Rows from block 3 of a small CTC image transcriber, named by matrix and row number. Rows with one number belong to one neuron. Each number is 500 + 50 x the weight over its row's rms, rounded and kept within 0 to 999. All counts start at 0. Numbers have three digits each.
After each neuron's rows are labels from the 100 images, of 14976, where the neuron reaches its highest value: "top examples" is what is common among them. Only what is clearly more common there than usual is listed. The data: analogue clock faces.
# fc1: MLP up (model.blocks.3.mlp.fc1.weight, 1536x384), inputs 288-383
# fc2: MLP down (model.blocks.3.mlp.fc2.weight, 384x1536, transposed), outputs 288-383

fc1.735:442460472457535511419440433484505527593481531498429512475548595550434519491506488483458494463597502499489596580544444440474441462588477561452537484491544484417411619514457471514524439497475574572550485459581471534507464499481538439473458464602617470465513461471512370559507441451392556525
fc2.735:366425456584535419495537419524578525437514523454550533502466563450440503468536528542521446504544591381548430498474597486444547429534511459412487485484470558494449456493602505417515512504527623488506497447453594406519504477429532428507572464557432455584435523487463528599479532604556503520
top examples: minute hand past 10; minutes: 50 to 54; minute hand past 4; minutes: 20 to 24

fc1.5:516564552499505491566563489551513566556421474502476474507483491441492555567515486482476604599547445528460583451500495574490527579512542436421473546458400512467482532465493527518473561522555584548483512491477479467566538411551475451464479581522564491526471468469535489534556530510494554476
fc2.5:582543445527493462466376518485448489430560533524571457520534486560609583507487527535559485380471425529495565479456423500542562516521511606564575509483526567417519473448449504578484554530569496421495548592538547423369464494482483553585500484479574477598469546464500468509559480511501425427
top examples: four ticks; minute hand past 3; minutes: 15 to 19; hour 9

fc1.116:507446476478481543413430539443554448416479492529514491448509489520566409461483448499521469551515414624506383508500560514556558480548484483580489456447482447417593442553473545357531454512571517429497498448439535519551516391570450471508509548448523509473508442503485560509560480443531530545
fc2.116:434485429509542468519524371538570581566469423491498528476460596574469514494470551576468613555480629596607534560528549537444476524440602553407530502464482568419399523476516474490571464426513476411565449462542528458543562552424580431457543485528506561518416485526568458501571537520534474553
top examples: minute hand past 5; minutes: 25 to 29; minute hand past 11; minutes: 55 to 59

fc1.214:481464487511550524477495464494452529554538527512524543500486456581493511522560415459540479423464435427507550531499529451591500390511469537501533497437576503503497415555500562595551499411508507495513424474447493493548569578467500511371496535478591406531587469526491505441544491487449527500
fc2.214:460436523435494519471557542477480560507467572472581493554543494467515504546530499505391522516520597465505482514503484469533543487456563498469518511545512492433474486451482451454517484505482482625543634469507500533516588532505465547468558455430419445487520517470530514455466365523494477420
top examples: minute hand past 4; minutes: 20 to 24; minute hand past 10; minutes: 50 to 54

fc1.639:533508466561594441444549455502484525489535456518501396487467501440523498527509464453509535499512548541539525370461591438533484492577455604527536449548430515569500626415467475580523498481455490470526470451488438489433600370435566498523482628460518504444505517439480462515473469509619483546
fc2.639:422488564515458562489471562455579542520469506506462524542431576611499477427468514434524515469444462432456527538509445512546511541535530388476481473618458559406647500481484425386554471454535588552471444491528434486472494590529495460551464455406573485482528492512506460544477483553401417562
top examples: hour 10; hour 4

fc1.742:501444407496402502484508480481502531385445505502448535429491467453497532453514584470497545518471494451551481506391482509510539510416512517577433534490416501413497563547445464498538542455453469468518523568602555461394594527488481545541501501506433428528453533457470538472550462610491553443
fc2.742:560526491491539534544455502486570505500444465441488465466439487477501530397481493448475565399611534521464507447573533475476523511571472511482517538571579417529511476461530520515521513483469515508492471431418514478578483556456492489454506560546425593462500460566447572550542635493525435431
top examples: hour 9; minute hand past 9; minutes: 45 to 49; minute hand past 3

fc1.205:464491492572465502486483511498472400454512464479520463562495512470462523488455475502507488449501485521435503448554435537523510533438490520609454465546543543509450500485500503605535363619563524506541406379452518522538439416395509536545519555532478503455402482494549446469506490516501468506
fc2.205:505429546504446461569547460520478479529581440483475510437530518555418539469473411448514454592482464494578531522433462524560542478465479624524534435509441428510451496487418489572445451462427532447542500429591569470496574386581518524444461544550495398552509504428464443412614494452584590541
top examples: minute hand past 3; minutes: 15 to 19; minute hand past 9; minutes: 45 to 49

fc1.385:590468454523469415520516567471592506542461494491517544335584422570504428537526491493468532551469504504467587503447489505539439464425505341534548508536499536494505559482502523555461463559579489422421557532535634466474485513506525400446461581440542426518528480546513508530497521479567484523
fc2.385:465508408495575511442545543524578464489549477481486490478533436456457540426518485536547539506500507546428497487562467506482518541506396565482483469589413445434439542409444482577554541463464568443566504434583508462526513480468393515556493490544436514595481481499484523630539503590586528444
top examples: hour 9

fc1.618:538621467463524447485487533557483407492577473497529454559496502474528504503516593537480461485460368475462390617534475477607548495563510473450491503486542512444552569420478442542438453470455416535349528533434598457495490480458450563534453500489458561494421517522561558514438456539457468466
fc2.618:490421420495462433465531419530549493535456490481518609505452535555577367499488531444436437478454530550504550417548495498523523550465510514562476511491514497424557521567433521528503481546568477513556517512533422481453477514573556420466622521429525444499532561538539483495512541437465585587
top examples: minute hand past 12; minutes: 0 to 4

fc1.145:485466597495537483505601480393508460616493408539483511529533540499497541595552473574485507478537457443502469473543506470506517473583499483506431542459482532617428494468536528474537588506508512471547519392448553420545577528493476479531494545474441477440504528561513462580615534466551526529
fc2.145:560621525484475440475581492395453495475466447448477554510467480481594466456548518446532507499391558515488507441558503528454377475490577513533530439541477524434620570549419540438528429480537483456575451531596441476414546534482495564438552450537581504458452394464513478459473487447459415511
top examples: hour 11; minute hand past 11; minutes: 55 to 59

fc1.593:521584510459391440571522480454551495511489521525490513474620574473524481584518505539487560527402378544466487440437529613490502566487509537527520462399535508539546498534551548488515552486582462536564512538430472485440543531558543441509451523520399525510506398518431506582538438495556484497
fc2.593:537572415555525519470474536486566534551650439392582510477518529446515482495543536502484466499566521472538516449531563484563480486571452582490530511608560494476555435471602484462483503432524537377412455524527471538595492482488387478462380449508514476516514553508528444526466447501451501476
top examples: hour 9

fc1.299:411506513500524502484533548392470561496497411461526489485520532555486559514543500534485596587567518545455539391490562422636553443558443547534459507458519526519542509581470418575472517529511564506527551538446511490451486540503471415565594487477538445484430553482469516424526465493441488499
fc2.299:514479419502505472438510463545543526457484552516497508522589532485533506478566459465482514514529484529460442542559524539449574547547531564448546510489456579506484545489590570426491491523467486498466498389573470481459453460419552539508479629434446381608421468557414415505498532470429461488
top examples: minute hand past 1; minutes: 5 to 9

fc1.168:460455474306549495530560462446488457546533523488437435410514522438448543523450509487448589578524487531514480550508424522579567490521558506500501583474438470596528567494558416543466486509542468602454507464470498471461547531560541522488469610476434512543517496563441460404455554516554469461
fc2.168:541536494593562414442569542543508543494471527486452609501545550514514513520564485469487526481472553492551430450537550589504470454534538488511420388435385535448445380488549572442538476580443522426528538562592549484505531482493442532459513464568533534524631469563479549559450551507432533519
top examples: dark face; hour 7

fc1.594:443431463447440490542561483570378494491413498495503397503514605506576516511452513499439493474485530519500417574541554432451439498441497450496510592574422477566480434486544504393412433494555512534537455558587500484515474524446517508480408512582481483483543504468515500492411585481465473536
fc2.594:510516469512461501442461454416431515433561528503447563505423434502494490508508451622491549487544452452485497444387434452476552510485481449474466516488512404448532495445472605593464569479472539463516594521482545435468492543502434419456450458418549590511546475548574484455530453490549509531
top examples: dark face; hour 7; hour 1

fc1.418:553523505504585526415620554480506492555591554570594542559525473558468554462453480544574551492461547561463525469504499483524450551448503441520501468406461495548417511514480547498555493488409486480460479534450513506478471579460500550518531524490469518464427513494492538513396430537598469407
fc2.418:536571535510509515530369555498542519561457376462498532465490507508559504436580516506399414423510464526549505484460547534633509482471458541493505455498529558513537453534467509440414483490515558619489482601473473540534532572491428445535424546439598479497529513489549468524538520476484562424
top examples: minute hand past 5; minutes: 25 to 29

fc1.83:510502515417470562494488547412415449524456502498519534507490561503542503493363541479420565544439497466566537635530457512504493446483565488431521397532439506556435481431482415431542561505496501466410557532534437503512478483427475546648508544531528431479518491493514529507502481562482527439
fc2.83:502481536554547421569460515551430438431507447511454476510490430496384479514578464545576491520520530457449537448566455432497542503547576373496495488427480539505579517555422454558518477468521500628490411496474480535534478539476633583523454486473380490464459582572495534447489514594523541514
top examples: minute hand past 11; minutes: 55 to 59; minute hand past 5; minutes: 25 to 29

fc1.33:600516554511501464453518503503462456467474477420416433512505481481521500560442447473391523463460482515446475468551502402517539548478473518539470589531416481483466574503449575467483430453478441521514482531577497511513465522473466515498484520530486450600443490406569521390448533625492537510
fc2.33:507531531480476483531491568517575588486589481440499518568496518518536628550522561583594481469546490403498524399533374484579484534455503525526579514429457409525541469527536508479491651594525506497427490493447443465491565508529456593497459516498434437477532469457475486522581571527513488525
top examples: minute hand past 7; minutes: 35 to 39; minute hand past 1; minutes: 5 to 9

fc1.63:513431484509492432407455448416494470488544467559497549509485466536449471506456491443394464479425522393603536508546594567521524511435568507572484520458587472612591431449493590492431557577438435529570542517472491547442529500475510529578484540442545592429454507383497505533433461535435498495
fc2.63:481439508458499561541476551491504508416503582448555387487549490482489439502522511415548469454495477495553444485484395415599461490542459491476512487521502486564433508565492557582549542540526515487486406416453447507486568478473498528528502598494570515554541445615439505503507491446529504513
top examples: minute hand past 1; minutes: 5 to 9; hour 1; minute hand past 7

fc1.372:495509418478505497506582526539647421519501415327473498406513511477474472537456519531499436509433455420516423445444500521554512513434419510479529515581506447480561479489429446460451500339538445551617454609463477496468555548605490535454475609590415523458443484518581519517437464497527534507
fc2.372:539543496545484570519423466529516488446454514435531441571464570530455478511429534454442539456556416496461461466498453529511445480566445528426464545497531523523495578553498445510484480484502561504544549533471513511501458500524498496547489435500485516544642490455492506506428496534509461467
top examples: minute hand past 3; minutes: 15 to 19; minute hand past 9; minutes: 45 to 49

fc1.705:537474525530514515521502584420567482546507556504597507459355540550571439444614548651548448534530499469450501528510419534563408508544479464509531545437494386560451502486535546516551427423402525498549571503494453463466521500489464505477462549509506525501548495536538499452486474486541451468
fc2.705:499507552509501512467494539466526565535431417542431556540509459523570528550591494507583525461492394466619544494516486452578550442499608468493529524516450486529580504613459498405526436501531502454488494501546466497497503526500571552471468462492421460526458618502440473485480446472628460479
top examples: minute hand past 6; minutes: 30 to 34

fc1.266:575416511459542490446536460584398576419511512534523448503487587440578497527553493610547619515443534403538572565567424485506518548550509485456504458492521548465507444513474442510470461531537531430457396474497530398566581515558470437600532511553469437504586536477453506545506507494384482512
fc2.266:492538506487578483543507560515424500418537516502592474504451479377420586485413473456533582498460483475509528549637457505418442481523467445559440513539489549514598465423498639473544579548502522500381544448537478552571496587460476498415395482590580515477368477510364538466496522453490480467
top examples: minute hand past 6; minutes: 30 to 34

fc1.203:552526461578507466428477550502559498467507491440477529506530511511530458515463478521553490494593466548491553500500517545545505455488538464477514483478474534511502430515477536426508540541435441518454491470588509567451566441558621543619471442486512426486536530607574439506475489505546529404
fc2.203:509581433462542508455492491460559587516527491559561516513528506537507485471451487442481448555613481533518463492445629443509401562530461568463490435472558468537438463461476512500467538459487505463500507474449383491472448559521382460399402516464517582509501526488440438470427551435483481545
top examples: hour 11

fc1.465:439467578461495525543539487512495463471414487511532605555455515503542521513472399527500472502593481559445459517521451524504478460482421448557543452472582547453469485523417489507537509517553485490532551519590492620466519494508524510526558563404509529491526489436525624554463480466416571545
fc2.465:536556455530500467510426526511369446460416500526429509481571497546575424536541532534437468433424464582561484483594572590554554454491505551543481579494524493429439552528539545415478531505509500444457513554445483488432456567550484640446558478536531465604538411423469475428530494490539463430
top examples: minute hand past 10; minutes: 50 to 54; minute hand past 4; minutes: 20 to 24

fc1.376:453508482513590565464528536479499558512474505497550553461435537533565479449546452550528537474571533514497549497485423498540453467408540602536504517445531448556480567445608562501435545550529545522501471437466557526526418509438507488583491497527440458592439554441449521622403559468461488616
fc2.376:437479543527477512544535548377523475545537518523461444624493528450529520549471473520446453470440510558514517598468543470523582497477489518477624619497476566540485523483464436573481398478463506433559449528491470452492543513534543453510438565401530419580624494540492470488484452545601462489
top examples: minute hand past 5; minutes: 25 to 29

fc1.39:572532538477414497475451446518521403562457505575445529462450483508507432513468479480563513578415527550448573562506503572577519461439440463482455566445559553583492436535495478473537436556458540481545531569473498497533437473474524567448465584486517521470515535415460486406577587548504453536
fc2.39:515552483493507429408475537536485531435601462495487524433535568458461492531535374535512497381482475498513562479460580463457477534506446510529453547414452441486548458494441537432439501507463567505508471530397547551525529472491512450522397509555465456522454519588514469519511399418429518496
top examples: minute hand past 12; minute hand past 6; minutes: 0 to 4; minutes: 30 to 34

fc1.277:442504575565425528509600493424477486479541464526472612551532496474476472568426389571427467500470559575451500537576507604467492539544508522467505507498449509570468509572522464449498492478442435480498532485554489496419572521530504460460475467404498515512476474462535518497476494464502488493
fc2.277:532555596493430540439476433485442582552488482427370588473504553561532478559408516441477582465509554489520516444540490552436457551563607442470445515542503543442515443378479474492527514571614443415533445508391526499536393534387486586511442489398489530417514493444560475495420508540548416496
top examples: hour 10; hour 4

fc1.29:575595509483572501504545515458469484472446508535511408566426567459526562548471443569495536536495469554515574457547574523450555504511495493438449474543503568495514462599489522508541530405539569536526467521530466552539525552443527465516499407480427500399576449445450588498529442545396425502
fc2.29:531415483443418448604464461523449480451574558557538478508523577472546598453569465480436424451520496560487411504564465444544443601432435498469445515513463526466481450452474440523489498512487503524443520415481504462646483475551504451502534523566503427516519495545392419531476455485484454460
top examples: dark face; hour 5

fc1.34:555425590467553511453462449534515458498461558411464492522490555544555486528537456570645496541442575553528399546487521462570484462487504507458511511504527535498349463547520516511422535495527487526504519500481456472487457532524489476497474467552520394514545449426564507484551504514507538536
fc2.34:459543445537541505564485526517446528467449435513449568468595490499449507479437440540509383450526456420388541477467536487492476590524386508514519489484511421511557533477553513555507468532484503525465502589539515462438514528527485501487463569408469442514504529513448496566521403502510527495
top examples: dark face

fc1.530:546506584526461509435515551472560479596452475509400548451576510531475488492533522546465393526451499627522517447540469582381436489429473474501489481536421501569425575527487500533501592456517556538474493503499525508512544503487476588478476523499556504501436510415576537432443437495553514453
fc2.530:507432483509459493568429519518470571534500517497457510438488457437469461524525561527438531455524394524546506493525427469504446492499482463463502559499527498462564563534490507565436431504511539564525533536487558466535532539565438540551521523416452592476482530459445520598457510534482527399
top examples: hour 9; hour 8

fc1.209:436410537507514477445460537517531504499476530552547515512487553628497427527506556599580531322524476470509522488443558569663467455506524518532580411519560470472515478438541510453496491519543537443536454506488581395483543523429511444481447569416483506474487398560450507427518438601593383478
fc2.209:495514501498501518490345569540439492528429517463435435543503541486481494473557525384535458496561519423539475482509580492480561498430452484581608454543516457534481571522466439543454556489483480521522471554467432527517541465488478510498470493398511412510454475553480490449594515550447494548
top examples: minute hand past 4; minutes: 20 to 24; minute hand past 10; minutes: 50 to 54

fc1.365:485497387479456505512558397464390487525527519514375558495447460490510504399503568538486556528545540520446543446485597506530448451521501570504507480516564473420581441478482542460467555492533501529514480482593431466484458561603461548498473505456525521448402418529530477538510385525501488515
fc2.365:435390494498417505518445441454514475533518496398521440459498502428451505513555501501481554528594463495564543468330458515472540496455525530476472497521551438508483517543543538568518525401463560578577468491492474592491509510522433472437481460588456588497581421463533526511488456442542495544
top examples: minute hand past 3; minutes: 15 to 19; minute hand past 9; minutes: 45 to 49

fc1.540:558494494520496491534534493411530392503499577535487495512445549535411520509561535492536382448503546457551449511541570495511451468484473531509449537494531559506623580437423564478405463566542471565454492478573563381443412488533523506519423624526548550527609453549554417510472417488537462532
fc2.540:540492523445550520441458428474512513512539494483590461567422510508488487503472539552532404439520478509500549511490474527470626476464463534467507599534447448496527530530569459504487524475477451598563522412525442550573548481450383470458534520398465557436417483455490532566489544605628543493
top examples: minute hand past 10; minutes: 50 to 54; minute hand past 4; minutes: 20 to 24

fc1.680:527504522479428502552494507505507452436484459453517522429508516562521523565423550546475501491439476556540488523466593569458429490441521547464453463400498553546523441468431554549530539463522524595435411577558412478570570489467501505510474521552529457447433430343491463554485419562538497521
fc2.680:496472439471481548455445560469497465601439494507450497547483527450528466473457423448545516593616433497527524586504456553488513570470354547516403552550538488437472501537524462439510513487516485454474509499529470423503447547576601503527486594536498535529532473499534563485479475488432563504
top examples: minute hand past 3; minutes: 15 to 19; minute hand past 9; minutes: 45 to 49

fc1.291:524498556659487496366480496486594465388454531555596463434516526520410508539531431473506562504522503463467537465445516541460509459529469578424460529509589536499528591461562490450489463451601542512502422478502470560459498495439587502598456612469514501437479430525511450479438523407448554536
fc2.291:371530540448496502485442445549445440470540499513472506525507577449501509547588459521434457443591396446552416495430582466487529499567524502492501585510506485465518549512519443597334566502480516544399463496500486569638494492570441504469576563525490538513477556483558503514500486497505534564
top examples: minute hand past 4; minutes: 20 to 24; dark face

fc1.625:420555576502544475392508524481470438480395581515576544463409468439471481422607480519470558446432486441502441525521497513514559451577430572526480654505480530567484517465490527501539446485561466453497530534539442569426477425547570532527441462479496414479605463493482508630526509461474525523
fc2.625:477593550514469537497554413518435609575490534500523518434492573525494455522493555555507590544422463496492488496574490503501496535511547467496553465494542481485534443509520549509543493585416526576450470547480516541502422429446482489542473494513507495587437502509506464487416564454495527492
top examples: minute hand past 11; minutes: 55 to 59; minute hand past 5; minutes: 25 to 29

fc1.524:462427520552485495486608410447539492538477539457516509416470536530564552518468548514480435584483473508406583493460472439536441455505523521535483545509487476522546591516471494488492441484496568560472445488499491572449475601456451530562445583494473456549565480543405567431595527523514517526
fc2.524:530499474502512456515541585433411499480603471458534536584466490380553538506538452488553521575576454552458490415627455477452546571506545483511481448522461443430532483512555513499567520460474515367507502464591465555482539459460536516481496488543546506498615529492473578524464486472456433569
top examples: minute hand past 7; minutes: 35 to 39

fc1.495:525512610572472416581532463500516448467495569497413504553532564441550539582508536455444524554468404514465552601551473596409530503423535486447467542593477455413402489533486442543385489552464561586531446615502471518521576480438423506515525558411489540523502483450492450377492561520473506566
fc2.495:527537455421578524520540606541461545577516528452424539455420600430460464541568496436522532476487429518550476498574483473586468483517476539363490544403432498470524440498483524529429520562522490528495448481437484506528541444462454640506522581570444486448533574460556570453591461580460503550
top examples: minute hand past 1; minutes: 5 to 9; minute hand past 7; minutes: 35 to 39

fc1.553:466512465557392554477490423548549486449574501539548489532501458513454482483493459488525517491442539499486458548563561425517551531497499570553606475512526401485495518463487521505460465485411449504453551525516479516558475552417518485549536490451505612382425425548526440476454445531441459618
fc2.553:521479517527484512461548436536514520538528489349432404464537472480484495501446495440485443548555486567535584439478451497507518553396512494482491481532441572484511528510550448500496511539504443572554506536392569527517502498583584546472467595500427439553528534503577481485493556531540393525
top examples: minute hand past 3; minutes: 15 to 19; minute hand past 9; minutes: 45 to 49

fc1.620:492527563494462572549487476522485620583455435467504483515513526454435489545567487501453538530570435496505530575425530539456533521466481579591604368430560518494498521522439537463428433515518561409471503589495425500494482557463425519477471533545567431501483547447530530497595612466470453574
fc2.620:569490514548407551436524546513512529451499519595467528490489516494528428450503466603392398416546448558531468520492523439399477470358485462483472515438534525495539560485452488553503456430590552542430505520524516583479483513485507516410470459509495543465558455517633427529461457617547477473
top examples: dark face; minute hand past 6; minutes: 30 to 34; minute hand past 1

fc1.419:519465535533544421673508456584499541482569521545497548434459434556495543550408423503441564505468568407464342472544436500477456423464558475502511424555477523449432474530511420486519504436542468529482568499454481488544430568491494453505478439473513467497415534521455506485492436532540555500
fc2.419:428354563555545520549539499602457468535470489516504450491540515443539445612542580448534506510502514480598527470481571517525508468480531601521454520488451496551524519581516488519526550466483389549440487515462522498436455525516442431441464532427412525558490464423585473477526529561524514522
top examples: minute hand past 5; minutes: 25 to 29

fc1.241:483494508504550514540445550481515556453458516500529575500457512553462418511528535564420461503535496545507518488485568500428454422389460482587518486540485527483505431581558535588481557503459547582524575469473451420471494500525449536514418539547587483550533504544526470516448430601477607535
fc2.241:510459513443528440404549555530501482462449512424525436539488484472611451559475446612440529512510537558483458513537538465454547380640476472465379558470555520507530450391525512519528595487580474621459474473480460469482571486517527472408607569449508500483527462496519523544481474540594490351
top examples: minute hand past 12; minutes: 0 to 4; minute hand past 6; minutes: 30 to 34

fc1.217:594523529496475558535503395572505538514555519489488535561470556490567500472449496524433586517532515547548568398475476505502498524499468465625521522469445476467462527414468475511515524544441419412528527446524633473482479408508465523477535523498502556550495473519497535586539516577557537550
fc2.217:476466569487477481494398569453503532542505436476564543551574473505507475536435455472515449561464474537578572447543492471569597466547450492443509580556511483526661445499462504484526485583560444576523553530478434404453508491438521522489588375429488453481597463548519542539563395469495484472
top examples: hour 10; hour 4; minute hand past 4; minutes: 20 to 24

fc1.569:393501473532483466411468503523502472436419482489539425541560459511488442475516501417519541548520501493521497439528532498434553542474544500480449425526484464488543536544505461406552447527483517438586526456623548524581600538557480523503499461456511404415537499443459540482429507579576412525
fc2.569:509490492461543455504542416516563442579516429447415522472514442525443499460522598460513506442480508516489477558516512571531502471577525508460502502480496482547628543453490463495524464661494423551533542577476438439488534498432559487618373491405547445495433537531536548488463540480603470507
top examples: minute hand past 12; minutes: 0 to 4; hour 12; minute hand past 6

fc1.711:574496555426469551502506487403403498559487546578491396395549535577460509510539479484425475384491463520531511464468479487552543524514456506514501552555535410474504562452496462467473472518455537468533476565469622487430497532533433598498465622448518453605530418532506542465506498472514482526
fc2.711:453519513455645505560517533467458493495435576373462485501463490482484534560529453521526454600458525472460411516428511509566500531474557446509499458604444440481531621495498481552490556557525486585481540506500438534503541507430438517487536526597530551478506462485538458551546609525542475583
top examples: minute hand past 1; minutes: 5 to 9; minute hand past 7; minutes: 35 to 39

fc1.753:482481443488426524557445443457455549417521500452487545592459563524441565552480476529432481443513515493479449465425543392485496470525508508529528549518430559530458423554484557427496562605574506532486602465481504438516465546464457584472493572342506521371468534460510513535516448517474503594
fc2.753:522527575485564511556413563685502581528542506583488473492561531514533473488539535525458492543504497471554431538496557458475565528454447426473562412524500509529466492516519473442497601493473498597524469502477521509576491498613510478541484548546515526511553478544502458477506520523508547518
top examples: minute hand past 1; minutes: 5 to 9; minute hand past 7; minutes: 35 to 39

fc1.619:513511468605481539422505468445514464459423461585592473413518470581528530504504499509446442587489568598447563507477532514452493508457566404534536555495490548514510440569465469487485600531525500496580521509495569512511583443512561559432538511483435616489472479526479409508584574453425459472
fc2.619:537516550482470453480471493483496479441451503465442447482492568464550415529508514471608410537472458551434553530519460577518567549554446430524493453516530451371588479585514489598508453520511476593515546488498439485553539521469422564513516496459603559518508510535493492431436482567404509558
top examples: minute hand past 3; minutes: 15 to 19

fc1.229:515437541525435455442488517497467402513530374561499597535401476467540532569596501507516456484513521512562525471521502506446459532484571452438538534503580496480483518628444459376490527484533414419523546559532423481451504417477536567513566488499443490487425500476488445580534580504522575483
fc2.229:423498489493455447486511489501486481482506523490516511447514506460527429599436471497527540558516503530570477486515516548451508500542438505550495539433477478609530535456441356496528452534467426489507478455518604524512507488556473412409517586429519524611512502497485527419530507502532436512
top examples: minute hand past 5; minutes: 25 to 29; minute hand past 11; minutes: 55 to 59

fc1.251:566396491476481486587459439465540468524518435469469462418517494489495463518525487554541515506582473447559418411468524529466442574494501527465522587569549551572502660552457456435598531354411534465496597496516474415515454490654600584498438531420548406401505480527523582496520543515415544416
fc2.251:492566434560557460475490484510484480403448546565568501612504404459515476436648489479472547535449520430586534485544523432558459537531566556493481549404499551409510555552486478528454481564561376519479511527470466535507532469468577483523482408505545520623538601575534355506497464538462575525
top examples: four ticks; hour 5

fc1.686:436504540555541456593472444459504528557476402576508555571481533442505501540466527458401509441507530491488544544483442399462412525499437477568473529488496407566565479583438564560598457515554505450486431556395574537495511409543548487420542421522554483517489447515496525514455423444471459574
fc2.686:478486500493536526487525537501517481537471503412415511503552453477444530547553509518533458435499515507454457513474486557473489516509486477516543529505600570464485494523478421459476525584433362492567535479376496481546452573538478581587504456576478394579456486556479415550513518483435533417
top examples: hour 9; minute hand past 9; minutes: 45 to 49; minute hand past 6

fc1.171:567540455452511470575573497533562392534502505499566526493509429467547516498417631466508477439489489507512434485575478558481545398440459515575547462572525512588497484400470566416555523529648526463563471519555523480483460522525524510478526577585480425424427493476537517404512521486483429500
fc2.171:517467337560536604596563443486493554485541573427578439451488543424425454510496543514465455581491433487573525434551470500508510483509484429513490481495580475474481498488510512509468533470391533557553489493516523473466480449547462572488427487487578593591547560419458449538473470523536513653
top examples: minute hand past 3; minutes: 15 to 19; minute hand past 9; minutes: 45 to 49

fc1.599:561542475481530525468579438458457527481493450499496547520586517554495508509516592565425453590422474505471611520498481497569553505440543505489468488532459501552498364468503534484491366392534576471592493587493519489497530546415549500542507548591488497514488527492460473575516475453490488489
fc2.599:506487500489563603482573477559652542504555568448488521466455537479439428515393460501466545513421513509430508545471500563475556506505504469502532475548528454560586486560522558418341591376528431490473564448475496524479488536576521467429533488478509458434458502433461512602420385589524531486
top examples: minute hand past 6; minutes: 30 to 34; minute hand past 12; minutes: 0 to 4

fc1.215:489494505492563494492455487487439530525430522534497457398420548467537471499563497397450452590477607498536490514386427447420514557552507539449491452484491477502464533590434599456472472517467471462500616484520414485559530413518584496543534523493533523497565433500435446470541531484455591514
fc2.215:548539477414448475498544468538462400528542492443504464648609520492428512517490510476508622520473452449583537484581470502483504547559522471566548519479556420445505475515518430564537456516497490498403399476546488499536564462543451545558563502488505462527483520462532518470442485485497482501
top examples: dark face; minute hand past 12; minutes: 0 to 4

fc1.95:551469512523501529455509516483543507449594386464444500509459428455558610517483496399410484474470471501486549516477490514428420489575447479519556454531457675375530421455490536520565479478540498539458506512400441520433458485578526518443485414515535569434548458527480540450448547439537450470
fc2.95:467548556589489466549557529514485520471492522481572512498512422459545466520494493498510530444566587464485448471611426526497482479501483598583545590528515584515436519451480509548514442515629583521491450474440454540393516466520498502544487568528440465503422554494470462416489422531476454445
top examples: minute hand past 10; minutes: 50 to 54

fc1.210:439466524493450522463572488581530532454534448488489524460411486541457551486419540475511626502466417622509483547517513498438494419473499515492432533472552463471462437546515548509491519481455435468520449491450503547487533506554513550550512605475515523482482533520451542423443540485423527533
fc2.210:483543509490575531384499480618477454514479525525472446505515455505508439555554501515549431545551550496494401499450445491556478517571542482489421544539426520488462530549433559602411484571550582550463522470514465437468460405512408571494549458494494479516487529572508513502508520568563396465
top examples: dark face

fc1.617:547480509569480467450554560416446504417486486491481508579543467433557529523513436518478474547447549516404469510519480503393562534436456491693549507535530464566496526494521531558582486645411437523523533479471507520513500462515557606463454534504507562533395521463537548566384519456493517488
fc2.617:447536487537449507566532393497495568504467513531474529414543555542468460451465515525479563447547363509453577478455576431548495499485574534434454512544463526549361560554606405496480551398514481583534464440466555508524531542496556471403585525514539377497458415476460550472540500564518496416
top examples: minute hand past 5; minutes: 25 to 29

fc1.170:428420479522554513498510552490566481490539550609532518463539405439456523492502466598419499530452403489546499516476495522471528441499443581552481471520448550514486537395509566501488510578511579493483432539504495444465459500413512445560559554548553397493491510502492503497460430544559409498
fc2.170:411546564442453547443447483543472520551471530564481491501513619572497508534585468471557492450587564537481496490487424495452581488454571496484545505537497529495449517564470496491363546472562388511480510427515364528572524403381489503561467455537552517535536565406457514477485475510514496431
top examples: minute hand past 4; minutes: 20 to 24

fc1.759:500470580444575456466551493460476571615607511488496452613478583543525565454437500593561481457528556561445553555495516509458438516565529417429501512487538465590530486561507424523554498537593475475556550426429470456501540367473500467519494470429522512480617469441475562504509435428578516506
fc2.759:512443466532502522499510425465569478466481454539454569457401475571513478489477566436452493601481513494515555515604516543536434523422588567613471572521487475469543454510386470429565636438427599492456472528480476480470570504548568462508557472552486528468507489501500503469488547544544436527
top examples: minute hand past 11; minutes: 55 to 59; minute hand past 5; minutes: 25 to 29

fc1.730:490481515488581546562471517601454491493481510476499495514538498521462483501468450503531542455529487477509495516475523547451489569536484505479468504496597544526423566538451563577466450519495530547432535551471506578525496513493524496491433570498510470462563450553483643455452474559589552484
fc2.730:577503574486575454476420529488532489455534479571565481472530571501463572509449584553517547508478586446502470543489557523480503441544481524555490516495498599514444463503506476523511575475545525544502618555551494525454488501462540537445438494375554470576475526520496513568374464494442549526
top examples: minute hand past 4; minutes: 20 to 24